A small self-supervised audio encoder (BEST-RQ), trained from scratch: mfcc input, arch conformer.
Rows from block 2 of a small self-supervised audio encoder (BEST-RQ), named by matrix and row number. Rows with one number belong to one neuron. Each number is 128 + 32 x the weight over its row's rms, rounded and kept within 0 to 255. All counts start at 0. Numbers have three digits each.
After each neuron's rows are labels from the 100 clips, of 14976, where the neuron reaches its highest value: "responds to" is what is common among them. Only what is clearly more common there than usual is listed. The data: songs of 200 made-up bird species, synthesised, often over outdoor noise. In brackets: how many of the 100, against the usual share in percent.
# fc1: second MLP up (model.blocks.2.mlp.fc1.weight, 576x192), inputs 96-191
# fc2: second MLP down (model.blocks.2.mlp.fc2.weight, 192x576, transposed), outputs 96-191

fc1.1:086133151147136063168083167136154071135131131076117040173179100110160115090142098075185117119154142140140093142085116116122137104134146124113071172085088138060119149143171146081110163193089130153082098160106104088144116146129130158094113132155078143132092134123124143184156122110104157123
fc2.1:151090169136122157116164141146152095153089114113132116107113153065113103159132091145152203193108149006123183076133077186137159178135160140157146134120142096173150151093101146176194164084110076155128126162149184140085123084173110082140145141163113126185157118174120106024135117080171099138
responds to: downsweep (65 vs 25.9); first syllable: downsweep (61 vs 16.2)

fc1.14:172175148048160131125085128084095188142131085149115126090145172103113133159074147097097168161094125162150131085141129167114175153129165142146122117096118129126164119127113105115138124147146086138181093134130146108193154139125127150106070107082095120191068108145151137096147142063047108110
fc2.14:088111111178087075136131113101155177109110134140169092207100135123149091059136184144133115133158123113108178131106130111120115161089139095167148121146133103101123115137110166102143106120176163098118019074174168065087165154166113106087085156137093108129157156124110143106091134119176149122
responds to: stream (32 vs 14)

fc1.45:169114142151114088171139115110121128135164146180094155163157162138093091109087147147071107157169108147115156077156173150131063120069107092097154169162128096150188097154082152135161123149105133141095171081114184117147138107131115083136117104163151073101185156093164145142214148113079112135
fc2.45:166187107121181136164172135147180165143105137125203158152120152119117127124179075178134114157104128125161057118120195130130178124072144133174148084056119115143112167198129117074104152187127155085165150172174119125062137170099142171140140118153137151165101131140146076114071152149156150123
responds to: downsweep (71 vs 25.9); arch (39 vs 18.6)

fc1.462:178109156193102155114154102099143119129188165156096148158123093155142106110140118142087112118160160109205156077130071183118138154164112148103107147047142114127114154135088094161100113094146135117151156147117056162180152146149105172113153159162107093121088125087126145093102122102106174091
fc2.462:140152120152104114096161119089108113121097120084160109069082152097094137125109107114151145101147090194081138147088109062130108114138155155134077123170109117054079097136159128185177120177102112134115129138159098115156116071181139166095175172106125091088128103128154055105108093129170092114
responds to: rich in harmonics (66 vs 29.9); downsweep (63 vs 25.9)

fc1.355:117132149095137091128133097095101081160179132121125105139165127167167201119105147130219120032128137140022078114110148123177148139173105157135147142086101155092089131067115100070082105156135127106136136113110152102145048093117170133151160181083156186119095104148113119202157103124100160131
fc2.355:141135041105068113128125121147172117140127122128127099093139140095143121118053118121086127094097111098165145132124093113140123165121082100065158173077201112119158130117119131089167153103142145144127109121124132148133129155186122131154121086102083111136097136095125164000087121156087114083
responds to: pitch: low (73 vs 41.4); upsweep (53 vs 21.8); first syllable: upsweep (42 vs 13.9)

fc1.494:172077115067107108063111132097154104109206116170153142120121088079100108142176120129059174144111114142157101130101120142152155096138147142130202113148092090141132121050151095165185126118142097077124072186137123124148117138096160199127095079049123095170119106104108109131126124128101125173
fc2.494:144131178170118137162118130124047149133101127129134192110115086183103140185125076159133133135118081187107205105098194068151115174145160116136105128189137169020152136126129142122184112169126115132158153072139127132137139131121097137126129136158133121105129148143169093127079161164128110099
responds to: stream (34 vs 14)

fc1.309:119126147156134136147083092130101126111085105130130159100111152106147228117116128147076135122089119083102104055100108086124138150175077096130146154072108093139089083111106149145081170127098103160151130102065192079136064107093088096119124173184105098135095138081130094165128131125123105160
fc2.309:142171140167060089067119188117143132142142165072156117143199072178110154104134182166101083128139082152191098162143138128126103150088137143076105115147166172117110113113131129103160124116133128134130105124137102155126192205146140088168143070107053121117023179133095128081148116109135104144
responds to: wind (36 vs 14.4); first syllable: upsweep (36 vs 13.9)

fc1.185:127131105106109156157188076060107181129115099149081143098129144135129142204119148058088141159084121134089122137167153098185123135123133116121119122122043152150195070175195121123092124132101105113208164116107138124189108111124129149106120142116156163125141163107128180130102060145093076147
fc2.185:098086109066110141158122103165138062136170145060193123143096101058091073128100202128158091103159145126107179137119170123111154106118146121115119116123185162096125200083097110143156091148177157110088091162155161107108161180129083113123157102078105144117138115116144177034109140128144106088
responds to: downsweep (68 vs 25.9); first syllable: downsweep (60 vs 16.2)

fc1.9:084056124054159141161184086123083100152107092149139100122157117099160162145171110124156105111118106097086091089166146119101081083153136139158167095137162122090171098117138094080121104189155127121153093097116065120188090056121116106153120109118102149139152109104095103158216075091158122111
fc2.9:133140095075121049069127135156142068149147085130147078110142192046124164137098079141119148145174106177130146101137198097068137139128138118118099093107088128091134122147121139116161181132161124112121061143095086127114130128103071088190104089114100121066136165195146111142079139084138069109
responds to: arch (60 vs 18.6); click (59 vs 15.3); first syllable: click (42 vs 5.7)

fc1.37:156159068165138099136130113110095136123122150166109143103143173124147168133120142081119194125090122143061140120134160109171104141123109129115104101088069064055144082132173139123061136150099109148111129107104165068116009139094162129166113174129088136107167113077114167150115123155157130159
fc2.37:153106154059051073110172177166200148155147186139127159158110101053083080118101163207128123186127113076117109180135092128116101112096126134130108112162154129129148176131147148195117089134096116115117081136123146156108202159129133086114131100096131161189106120167086130052077105169137104032
responds to: downsweep (54 vs 25.9); crickets (53 vs 14.5)

fc1.497:161103133101151172140145170100118111196096104095132187147155072132126152163148101155101102139118128112097102153134158111144158083142075134175152146147112181101104119145110124126067125126142093087099143091157085117162140048139168129125142185100153118188155082122131137191157095084099170092
fc2.497:096139109125144132151140154151145090143125117126151197172181085156140151067124085091123103168140134158155144134130147104187105122141110137158096103098141114086199140167154112031049153112158117172087146105116045157178119137170119171172087119129106156116151160097142105101154153208074098144
responds to: pitch: low (81 vs 41.4); fast repeats (77 vs 22.8); click (67 vs 15.3)

fc1.439:134107213135183138114136165112141143147108114080111138163148120101140074136148144091062106135161107185132087151113161036127150149086146109159118164118060122140140122078152135138128086152109116114099165144119048098166144054092175078076136054148099206123139106126097089129137034091150159109
fc2.439:119152087124125157111143114049127084161164098082103129123111144153104163093127110107109137097131116148162180150181151155142041112167117141137149076145166114172112166121101142134109111098127150154134136111103122106078126144154114123082166091132143149156097154136162126165074145171043109137
responds to: upsweep (78 vs 21.8); first syllable: upsweep (62 vs 13.9); pitch: middle (62 vs 34.2)

fc1.121:135161134182183141157168132055103161128116123107135137146129134078177108131169131082124121104110125211103117149090175063143079105092138111132153131104084122136122138136121152144103154094134106140097123108099125160177116051098158127126137137146112172155125106085127127121106098104117114134
fc2.121:090153065124078116102116159116126116149155059116134131101116137104078105075141210101165120103127130151127155122113117162139078145091151158134124139159161122098097157093122152181144109110119150186190162170135177087097176219176090123063158127145151180118133115113149117141068094135113119190
responds to: upsweep (62 vs 21.8); high song (56 vs 24.4); first syllable: upsweep (52 vs 13.9)

fc1.510:115129123110182145127099111093125171158100142171133180068138117121121168165135050153087170092108109083077100142053050105108125126149127147143186139104182114112117121120091116065123102128146128088161099189051125086038077132127147093114106166151126069142129142145168125146130120101135141172
fc2.510:133149186161097114165157177139126078126128124095122123140151089194155090069187088105128107152167106148205117131188156139178142130130154099094111127128140144141132125126152152194129144167145117124105106077165143138180134116126147155125112073122189103153145134086101185138192134158113129142
responds to: harsh note (48 vs 19.2)

fc1.535:112111128128171111121078123107133125134190109089149205138097149092193103123120123104125183093070077155086060103171136107121162132130150060155173097143068141119042113052078158172113160201098102166121137150136178068154075110125149105133144119104136151147147111135192146129101131145115097121
fc2.535:151112078129128101089123101188158133131126154114109093118171125119168123105113130178119143143147131139165123125143085189146154166136221163097132097152204109107136115124102119169112113080139130058152044151060156169132120134185164153065115144132138146148121132118084135064178163130128172126
responds to: pitch: low (91 vs 41.4); upsweep (81 vs 21.8); first syllable: upsweep (68 vs 13.9)

fc1.453:145107181150146057134148124133118125124112099137057115117111138138164077155182110117057091117124120165053134172132174088138145093133131129173096093092076178063093152143174169088138125136117088095103068141128115154165136121103144133092096178123135150147130158127133088160169112102067130150
fc2.453:138105089083089154087104118112128136140103162135154127148150162113069137137083126141100131164131160095183171118108091149116114160096159112077163160122166097175160118058131079159155122110144171129106174107134146077116145131176055106111186095160134117150069116112105082033137130107161100119
responds to: pitch: low (83 vs 41.4); upsweep (74 vs 21.8); first syllable: upsweep (71 vs 13.9)

fc1.326:174136088076146072144109126148120158160145143128155145120155113128124143139096132105052152086096098159189074160160168127128115167175100109136119148045098076105119090144125033138112131193085113187129131176166163159190173126133150108128119052115114150203126117068076079134094099087087086116
fc2.326:104112165146112098137166085102146141117160155135098058151103178152156140142131121217179154153175117111118169109109114150186149092119163120134081138132154180136153117173090204186113122128126140109122097122115215093085177122113156133113154127133089081151160120180197131123123138161159165140
responds to: arch (40 vs 18.6); stream (34 vs 14); first syllable: upsweep (33 vs 13.9)

fc1.284:157137097073202107102113136111139085157154108083123129142121082113119169096144102131218129138115124162141101112080137097143116141137112078163160151107122163106132104123128127111071112142099064109089113122042119073135111138106164132053114176110133116113113174136126091104118057064108149128
fc2.284:173108170113141218131094158144153078120129137131091098059135157107070095108154102156081131203140104050171094145142119115180122176134211108153156104112139122149067103151172159118096134130112164107138158162106104122082110117102141108071210142164111102128127172132156091170183124054108119143
responds to: low song (99 vs 41.4); downsweep (55 vs 25.9)

fc1.186:110109081138105100093183144120161076098103087194164078140126044130123112122199139163161099112115126149133161095119155126169151155119130118145152129143129110163129122121112226142100136142103163100147154125111025095080085100121053177096158199149146068138078094114143163138114153135133195132
fc2.186:176193152133130124133111165152092166141154144087082170097122111094132126172103063086172198148134135089106187113136176111113121138109139166158189137124156127065135128114163045138069146138091148170171129156161033092099156150095112113157125102166122134081150138121102123101175043103149086085
responds to: wind (36 vs 14.4)

fc1.236:116172147135172129155167159113076145156143162169125141141114188097136146099128144158123068115154097137128162113132109134148150129139114137131085128059129095179108111148126148148046183141147160201185167073173109148106134119114092130165152138125168140156105104060112124126112127149144124044
fc2.236:132159132131164120121199126202154135149115105115139161135116131140154107090107069107068165180130132094169101130133105116100176144129118112143178151140147138122139113202095127157125122135096105136138101203100169097119120138159119093121191141122133113129155108134142108117077084144109077113
responds to: first syllable: downsweep (39 vs 16.2)

fc1.301:109090184135149031135096154121091128089120087148142115153141148148205086142165063098066113152089117203053066159115156126140122088130131131167069142136096183096097136124135157136160149212150081150054126137137082166126146110114156129119109130154086155155095153143128107153154127087162148116
fc2.301:160124118116106181098149128097093096162090152130117135196163114102073135161149087127150139153137161054166165123141103143109080137127208099123165120107174107177180112104127126124152143134149147091110117128115158109112150135168066082108173062136125157184157120104124128087130155124123094121
responds to: harsh note (66 vs 19.2); first syllable: harsh note (44 vs 10.5)

fc1.213:219126128157090103145139111160124190075136125099125120175122075192148134129121127131126141141114091132120040166155064135124155143142164179149168139169141146140096103116192136111123108072176110123051059174133099101132145158095115136117093101083112168103179151091176144116068125133063106116
fc2.213:029110100075148166090116132129142051090087106122134161150080155145159101122151110119091097146151128133143136065083145056078109112106077121143141122164119117187117143153127129065145109112071121056181111123083153164135100104177083102065162156084101167140073144162119143106182200135152116142
responds to: downsweep (54 vs 25.9); arch (40 vs 18.6)

fc1.444:152093142120066094134156156196083103126182080131110118141165125137083155119152102131067086173101116136182075125174089117083097101089128157102082113127117171144147131142122101106106143147126123171169024150099165203124091145108113136116144084118177075117161109110136163117121148145079113113
fc2.444:089215098124121091090165096144131128114122140117114142108096139122159087152149059126129118145132090205100165126106117071105123184066096127135127143131131109140090143087100094072122110087153158144119237126192103148182208094163125172151138184122136149150084129169116125115029089105109166139
responds to: rich in harmonics (64 vs 29.9); arch (45 vs 18.6); wind (34 vs 14.4); first syllable: arch (34 vs 8)

fc1.261:142073105124120106132105123138071156125092138160151115121120136122136156112076054149097134103136086099108111114133120130089108085170143154104206112065137112143135133093081130091086113221149161183090074148044185116115093061075110121134148145140153115089142121062090120150180098146101130137
fc2.261:102133162154139110087163163161177026146162087127132177104167098169136103099206112163172157198147101090156123154137107126121141140181180114194073119147139130105129151138168150103137141136124146131118118142128058127135191143130150146162138049155156132111161173127163151116158129165156136111
responds to: harsh note (54 vs 19.2); first syllable: warble (30 vs 9.8)

fc1.63:136059151152186098112111076139145117129145142115085155209177134076163144118144084145127133123161161149152116137110173141043143133081153137131123113103156156069082164149136132081114080151122115144164132148161145123129123123130111123151139122156135216139151123157095115172176116115105141161
fc2.63:119112099132137175143148149136084156145066133119131091138078065159084121129105150157136127057156109122143112119107105168129082141093105139072116108168145098159157108134076073156194150112115151124105136145137140115123183116146132047152156136127123082105140095153168123109130183129156146099
responds to: steady whistle (53 vs 25.4); first syllable: steady whistle (39 vs 16.6)

fc1.175:139128185148188150119135099080136099125143115136129154093123110163147151186159070100135130118066107167074070118143085086126162179162130143154133196129129094154143083109156126069108139184139129093142146145101167155143079100130171108111118191140068130117173108076169068146177082087146157156
fc2.175:157170103125135127124176134131128137083167161110104145109135109140100085134120169153114138170160091177112127174166106079124125159084140113120173116174085163068122139123133116152167144120112102106145125100069144105102115127140228129071077168103197126166192134083091111125140161150169180138
responds to: high song (58 vs 24.4); text has "noise" (40 vs 15.2); first syllable: upsweep (37 vs 13.9)

fc1.208:120070110129159144143082155098152132100135136128029151148108071135193144090142138134178103088147087087125112171132174150154180191090132097151159147155170121069112124142170107104127101164144112054132170172117124102148147086194120140162142115091076078112142130129128059120134147068091088123
fc2.208:154137139098090152137140092074100151116118134145085110121044124102150114084120139107089128083105157090206093120147137093118118154156102106104143097101095126098110137115101202143148139158141120190222037100188146099122150026112096145116100143162075116105165093100139098132153116144104109111
responds to: low song (77 vs 41.4); steady whistle (55 vs 25.4); first syllable: steady whistle (48 vs 16.6)

fc1.568:104115194130122106129090089105111126126154118155097113164153145112196134157163134071157158140116122128099115151149121069115111166101151128132121081059113136137111160105168079109086087197097140134099139109102084104187079076074126158133153125135186200141134149132108162135127097120165129124
fc2.568:134165072124107140166153140099149156152077172163101145113095138141147115110081166157143124087145190139126152118127108173120098077155079209118115147150172133138134131131064128185164133140152140108154094170111122138156142159118115061150131108122157065171090084150113084098084194131126156086
responds to: first syllable: downsweep (42 vs 16.2)

fc1.485:140125131094137111152073133111077077120199132156137122117139149044093152156161144094078086152126117151134177110182136165156139112113137188136103089098117143108152130167186108144121132172066138169148132103146161126131134126192145119141110130136137094145137148104178111057172088076047142076
fc2.485:078155060155110088133125089186114114164148121141142103164111135170136132099153137103148150101180158158131145149063144173143156126122133155147072085152112103077170165104075121219214111110188105092161107185074169067129166102123153125150137124131161172139112133126131159132067102159166134162
responds to: rich in harmonics (61 vs 29.9); first syllable: downsweep (43 vs 16.2)

fc1.240:121072030117119113140164148151166118136093184117181183189087140096183128140179138157158103131072098116124119158098132098141133148148092058110175103058105092092138105089125077105147124190077181118076168122183129078147111058155198091098172138130165156155095075135078077120125100120110068146
fc2.240:116135149089141093162138114154083226119135087145112073088171069157153082165143154179150127145123163076188129113120197128157156176133156133154145096132125143121148139120106164181080177107131103101178079178137157111092167144094117126146115130173122118148138139177146138138113154113083178124
responds to: downsweep (52 vs 25.9); dip (46 vs 17.2); first syllable: downsweep (46 vs 16.2)

fc1.182:140114178076101132135167130118150148162134141068128102092141098129133147112117115133182096079153134060102165118120122104158146123084120101137121072112126123120099095131136057102087085170089090156156147167149108112143143091109142159162113084148108067147112139143099221140070113125110092146
fc2.182:070109109094151141131141126143119076154174121130058104168140133152174154052138124155047114149116131187160123138128094153161092176128166113152160155055156121084154110108141198149165150047136157147137114075137132125131079146132117161122149203132105156155135110132139150114161079081119138122
responds to: stream (35 vs 14); text has "noise" (34 vs 15.2)

fc1.76:191121097125150168093121120117048115093107090144127134100081103114092144172159131176118095146101027119089132147130111077105125121172085106128163110127100094113088155110135165137120142170096138138105098090075071161146101100088131114127092141146117128090152091092149176142091070060080122130
fc2.76:097130103137151178080103084144164185157177151148137149146122143138106138067152156139079072161144167080160170092097117172143184130151107145183108137079124092162154096151119137113151122100141163088094251166166111149133132065104104161129166146152097122131128126150100047102163135052154129157
responds to: arch (63 vs 18.6); first syllable: upsweep (40 vs 13.9)

fc1.473:103070122135165100098119142095159190097137177075122113065119140085107128166097125130178106180107111126137129148116135132166084149149075115133119132159146156132109140152151103114136083189086117075131107181169095121091080098191141163155155092064144106137111110095028113124097118085099120140
fc2.473:145144166114159137154121137078108110112141090133118179145157039121167118073102119195126185093188107147127155120121173109143118128155152130154111103071130138077109124130147159200237125138118143214187129057170147094133159108105105118111115165182078143107142126084196151111088161142145170129
responds to: high song (54 vs 24.4); fast repeats (50 vs 22.8); click (34 vs 15.3)

fc1.544:193104062133151135090097170153135097109053146151151089094051158114129110047111122125076144161083146169138103161104130144128110087099141118144147107169097071092133116064114047144135117153102114045154159161130157107200103103119159120134083095125100085190108115118131049107085090139110132082
fc2.544:158085154182112092151160104108128101135147138174129124102171153107121143174197192130178120121149133128110099111133134159142124166142143137103146121145138147126174138148157162167159136092149105147096114122119182105100174111121142151129106124155137079089180145148134185110128190140118180132
responds to: wind (34 vs 14.4)

fc1.335:154133125137052081102120133140126037142142062114133202148190092085114195134084125117189140109108112100118102103134101080149162170122139100104093175118092075106131140069116144102164117185081105122174177130118179095066086101142142100123158167110179162151100099123102115076109119142177131143
fc2.335:109077105153157082165105139176175141098139069118136087122097207184162072065150102173066109094123127140160124122098171199182111131148121152133131115136123108150155149154170084148116147079146145076080136150085133190136127155129151187140132110149107151103096104139131122100120132118071148109
responds to: high song (66 vs 24.4); click (36 vs 15.3); first syllable: click (35 vs 5.7)

fc1.320:138115118145170104133139092082073156075112124156142137172143150173106102145143138103151120155082081145140093174158106117135138151082128133122135162123107103125167092118192126091110109140099127132118126110103080159156126133169163174124066067159090112146129105087141103096076138154091121120
fc2.320:087117068119135084070085080163159127108164126098114126104112128146175109178131175145160099109166120109108133099120156168120171137113120072120106128100147145090151173133122084139130101161126079155093137168119141089094129136185123109136064047180130099138147156072100096102058154140178124152
responds to: upsweep (51 vs 21.8)

fc1.202:184158068070130083090117137117112096134162183139124135104155147102090137125133104158134069125156165145122152167114095100108167134163118119097192142106088106069087186091161083105154100156102176076108108149077137094092109127108192131125081126101085091106113137101096141102155115123139208139
fc2.202:092138092205168166129164133176097131110148102076121160156130106130155147162091150127124127108129095057078094114187108115089136164136146120099106165161168166150145104158083130145103143204155118151119115025136161123139115162145120193115089151167095095127097134098140150145124107155151078109
responds to: pitch: middle (73 vs 34.2); warble (64 vs 18.4); upsweep (46 vs 21.8); first syllable: dip (28 vs 7.8)

fc1.200:118105124130132101129132102060130160100095146059102151099123135111131101104150120138117114197179187113166081145155151135097076147148094111104107094205090177120084130086153113170120140099119177131154164167128111182099132098120197188109124173114135123158129146094121080077087095170100203076
fc2.200:188112103130105176099118147151076067060127124147123138124099069114117130079160097084150095064127088145125161129096078096119093139158144150158083181140115150130152113111109153179175079064118109193107141144126150135191121098147099123117148116179128155131139112140148193121152128183138023113
responds to: downsweep (83 vs 25.9); pitch: middle (61 vs 34.2); first syllable: downsweep (52 vs 16.2); dip (44 vs 17.2)

fc1.380:164117139141140108098192120059177164152131183125073067094099120161130073085125127140113104156134163168137137144109172173118074074150077137060139111117103121145158084092093135176117119092163134143126081136139136105087105085109153154093060171148152092195099126103105084147091116167152145110
fc2.380:173165106149202138128067166173123127118086138088172142099131084134098164123150111113161128106124126130144162138125101105176104110134254147133107142160139132099139117213104162098165108081099150097074151162119125149164066121128111130139168082160131166109167084096137177118130064124072085112
responds to: upsweep (81 vs 21.8); first syllable: upsweep (52 vs 13.9); pitch: high (49 vs 24.4)

fc1.166:089110169115151133159090119133111135139138069083195144156112084099159094138193112135130123098126065060119112107155145057138141116179133108074127092066091108151121140038118069157098162151175134128088108118093121065158071104143131095162114103138153107115171107128148109133102095063112137134
fc2.166:128078118111135105101072098140231149128165108117093061083126159092209139141108171118128111138130137161155131103110096142143174145133132116087092148119084118096078143102156131107166104080124153087188108152080118144186077162164131156071174150134120158156081163134134108071174110069104159153
responds to: rich in harmonics (84 vs 29.9); low song (79 vs 41.4); first syllable: arch (31 vs 8)

fc1.66:197071122091125094101142110153083178116186123106121140140162108079128166081100118149124083148108083136108053120106125100076166111090163077145142125115128108064071149146148173093113102151080164148105119113167172132117153034134104165101157138110157132114089131125089140177106086074112113074
fc2.66:131141151084116106128121118181125135169209092174135165136170089030157128150038094125220140080147103095112082163116097075082157100131143136146144124170170151101109153118111152116159146132125174111158054183152052165075163145159202122160113145104090130147156179075163150147072144122148116102
responds to: high song (73 vs 24.4); buzz (56 vs 16.7)

fc1.249:132116192149132069121176150121159116145115150118124118142226080120164104143146082123106164120098146167140097142125128084122193104139131155139139161112120098025120131153176102113076125157081118131140116150116126122128103135083127116097123120130190143127110148115114165188131091113169141112
fc2.249:064133140136137108124134120112172168152135140126131123148138156154116097085150112144196150135110110070164123113119141170172191101153194123145091101148152089140154088174127130102139142121172167099074161178149125134084068131139074162136130130088105109110135110127156099126105170072190079106
responds to: steady whistle (66 vs 25.4); first syllable: steady whistle (56 vs 16.6)

fc1.396:083101142065111125118080164120125067128079128147057149143160120144127143119109129140073102153122117170138048145067104148150099128101128106166080119164086128151126142126173116105129167113138144139173108097093104085184138115093132129161172108110115094078131133057075086115134133094075160095
fc2.396:159150104105150122138184121060127102129108146166175156072075096121150104104151113122138155091137060140092101131141128072101133132119096158141145166094105098196108114068110154171182111184128097189138136168181176102136138129188110139118138146116124165135122121148105063149082181153100122145
responds to: arch (51 vs 18.6); wind (35 vs 14.4)

fc1.358:161129142155133141073184113121095142128118137125156135124138153137061169118126118146155113104146090127107206055141130123138138191118091126146093157093108067108181113125121177091118149133083122055080131116152056126132186138113100131137156144162171181133142125079082175137151153163149152132
fc2.358:105145140047171051143110089107142138144188120174155145156167104166141058229149138154138189106144172137141128127179126126166152057151138105162145077118100130095127140158173052213113142093186100107112112181102135050119114097098099104139120169124143186120112124145125124127150132151136128138
responds to: stream (36 vs 14)

fc1.460:060061177127151138162151138122149173108093067131130146134101127116161128145193118064086168121077033111075170130150096089142129110098111103151176085086053179146143138152165150169140163120146061182111146111123103142146102105126131094157131087115121145164141121144091160172121074123139084174
fc2.460:136159116150030154108119110124143126125182162087098068080153137134130074155072176136183113112170174133105095135086093170126145116106150140079057157145109158110124155110083111108165109117124169118109066201120109129090122160158132161089187133180119147146089157087108147138124129151124152126
responds to: low song (69 vs 41.4); dip (39 vs 17.2)

fc1.201:130083174163142049136098143143124119102109106109108072136119107140208094167179090092085092137123140165048114160146160095127117085126131135166066136112110188035089166129153164084145141187113080114079098107140104153182159119089133127120113154134096162143130147102165103164167120088102112133
fc2.201:138098100097096179106105136122127141142087157156110114130163166106092163158126106140115129168141169058189166093107067176122107145127187131116197116117141083185158119082113112172151122117120163130118198111141156095093153111172053084110166083167137096181118113092112090072164130091163117122
responds to: pitch: low (71 vs 41.4); upsweep (52 vs 21.8); first syllable: upsweep (47 vs 13.9)

fc1.316:085095158125109130050121095078133130160166113178141175180109117098114150191149117169162118150160070139113095164118099099093151099148133141170133153124111162153111107148122145095145146134122050121158091154067082138136138087119155089139137123136130098113088102144125097151141100073103125140
fc2.316:126124058152133079149056128156147139107106185127147108164170136112088171122079190111130086143107125122198139142075062137106107164147188131137145128120155166115148158176096090111147127143176124202184114154082115159117157173153186144149111152140155088064128123142087092175128089108145133157
responds to: pitch: middle (69 vs 34.2); harsh note (44 vs 19.2)

fc1.342:081145176091168165115114156096096141147110120135087148081166066084152131111162078137171154153145105121131089137121083079099163132152116145172148183072140109137133103110145185135089127108153089121118145180087084108105136088119172090134101114139133154142168154117167119090122072077083117158
fc2.342:135082143093163108092122149131138128111066141127174117142105126140147176170156115101095139149123126150117099094167118101165159165163137130171175212170096158080083126108126174148122167120180082093135103144146089164162053087092142127133132131098144184149144119136176066183185128022112124140
responds to: stream (58 vs 14); first syllable: upsweep (37 vs 13.9)

fc1.387:165131092151178094137155164120137108117110091112057120152119108116164169106137148150178097140117124131161116188121181100084182161139164149100149169144141135145115111149156157109111098163136118152127100202112137104165158104098149170133092159131128165157112149129194112089110126085038082137
fc2.387:118150154140091179134114102121143169096165137097115097143068133157124143064140126118088131119127136078169196104105040163086113143104104139124125094076165135016104149123076128085127152103174158085103077104138118080106151085160177147091132104163058163132129139177117199153176084134229114130
responds to: first syllable: downsweep (38 vs 16.2)

fc1.414:090098171106131138090128055083144057139137098122157151108159101141182173143140119124147120157061120106054095115150079109154087146165148141170083201129118081138126075094108122131120136168126057081131127137115147130107073109113153108140157163111069063075125106115196096133151131084137084144
fc2.414:139143113128130114156171088100008114112113175141144147118159097124100098179113138210122100140127148163141147164141139126110075126135134099156179112106137179094094118118136080144120132145179163093060085114110084138121149170161162106075086185163181106150146155105097148149137180143117177040
responds to: harsh note (54 vs 19.2); first syllable: harsh note (46 vs 10.5)

fc1.215:103116143121133174127106092182144094096138101086160099137104091154103117156121118188198187191146088178048101169120177120116174142139089087128215164165124119111110082102161192097171103154154093122069143166112161127096117131141124114107116140112108106113130147102162119133101162106159126155
fc2.215:196123173139132141141161132118132141145176177150133136091079133107147178047115155086095101095147168101160197109164110131167080094140082154157150097230105126160149131143102093131066142171110124228194126111154135105174108098155140137105096154110101145160068149099119152106069123198069110103
responds to: rich in harmonics (62 vs 29.9); upsweep (47 vs 21.8)

fc1.418:181092094102081128112124147161151145170155106120173135132170116125076125158139131133146098170099135164123155083146135122138104101123109094091126161138069155193202141135157136129096125114117135053160192162140105188117114149155112064116120181200169128164134100141135130108192102116070170167
fc2.418:163126123165231072154130135177119153124075139121138123178166135095152084172190110168105136133150131110104098118108123135140083153108149138153167152136167112072070103131108068133137153145092120148095119082154063069124117160088134199191140126108167026123155139162127128132059079139120106101
responds to: wind (41 vs 14.4)

fc1.395:133112124181096090131110138190110144092125083152176133109194076115089209111103132133111166068202118124136152131111104119132169123082114151118147200098120083029155128115151191097092138145115088130159101167126138118054137139140125130149092091097144149167110094098173040103081134181078105152
fc2.395:089160137120117174131151087162142119109121137120092086122077128175186115123125157137109126169110136115108155136143113144143104115199096111146087110147152139205132150169106060179212126109148138145102195088175124130133084166096137170125129157135141084128120126134093159176155124128155136132
responds to: high song (75 vs 24.4); steady whistle (61 vs 25.4)

fc1.229:122137150124060103124123144159151151063091090155151104152088141116117163126133133132117124161113082174129106154148132158174112157176126115174124135103084078085118125169087113099122128195115161127128132139101112128180109130104147145107105143172086149143121161088160144099117125111153099075
fc2.229:132114155152128132097173115108159127119130183188099082124125176154157087105169185126184135131160128079148198109158182170137124095158126140142110149153165188185083112149106145163085144139134068209144127127144205125140197071159135103131116121111118107126101156167174152097115125198102192148
responds to: first syllable: downsweep (46 vs 16.2)

fc1.512:174117168161133145157143116087165161146184104124181129123186118138104115093101151155161137122137082158149113125179121134131178142163068172176122130068099140120117085124094110128110104108144113214071112104139106124197163121121141122090140109181121040115164150139067138134098191128092139112
fc2.512:074150117131066127091160136155112071116126160144134105212057080088160123110135122142152174104106157128096161120104125209142128115110156157106143104137084115136140136202132177177074156127130131126117138136142086170082111095164133166089133103134072134152088147183124144088113135144164067137
responds to: arch (50 vs 18.6); first syllable: arch (25 vs 8)

fc1.105:175153162156150083179153166179094133091105083109131084111134113138185114111164114084126149194095109134079101141141174137169118095157158124129086127124071129105106137126136117172128124194094109167113115086135120109120118130159182121138112141129135128134141109090125153170168151116172143115
fc2.105:106138044128111149112105088093114128122170197154101149089146139113080143112112124200173146095108154045078164137077092137088188145142125133138166127120196103139148137104110102056159113071103103106171181179148172093107099151146076077091147156149086167113165144114140136101147105106122099128
responds to: harsh note (45 vs 19.2); first syllable: warble (43 vs 9.8)

fc1.87:174125176164151069170118154164052142089098063131147091131137115116178104084136104074123156206104118159101070132134139137121109094172122096145077187131081093123122103115127149146140105190106131200095095073134082142170120090170159153140132149134088131113115122061110108133171168118166158134
fc2.87:127107052141127154099087094078118127142111160138066114135116125121062145155139092206185157088111150033095146122063045142076147155125136117148176132098179116126127112098082124065127105088105084120134142172126167103070105142141077096095143141172062139141142131153160123112131090113112107159
responds to: harsh note (47 vs 19.2); first syllable: warble (28 vs 9.8)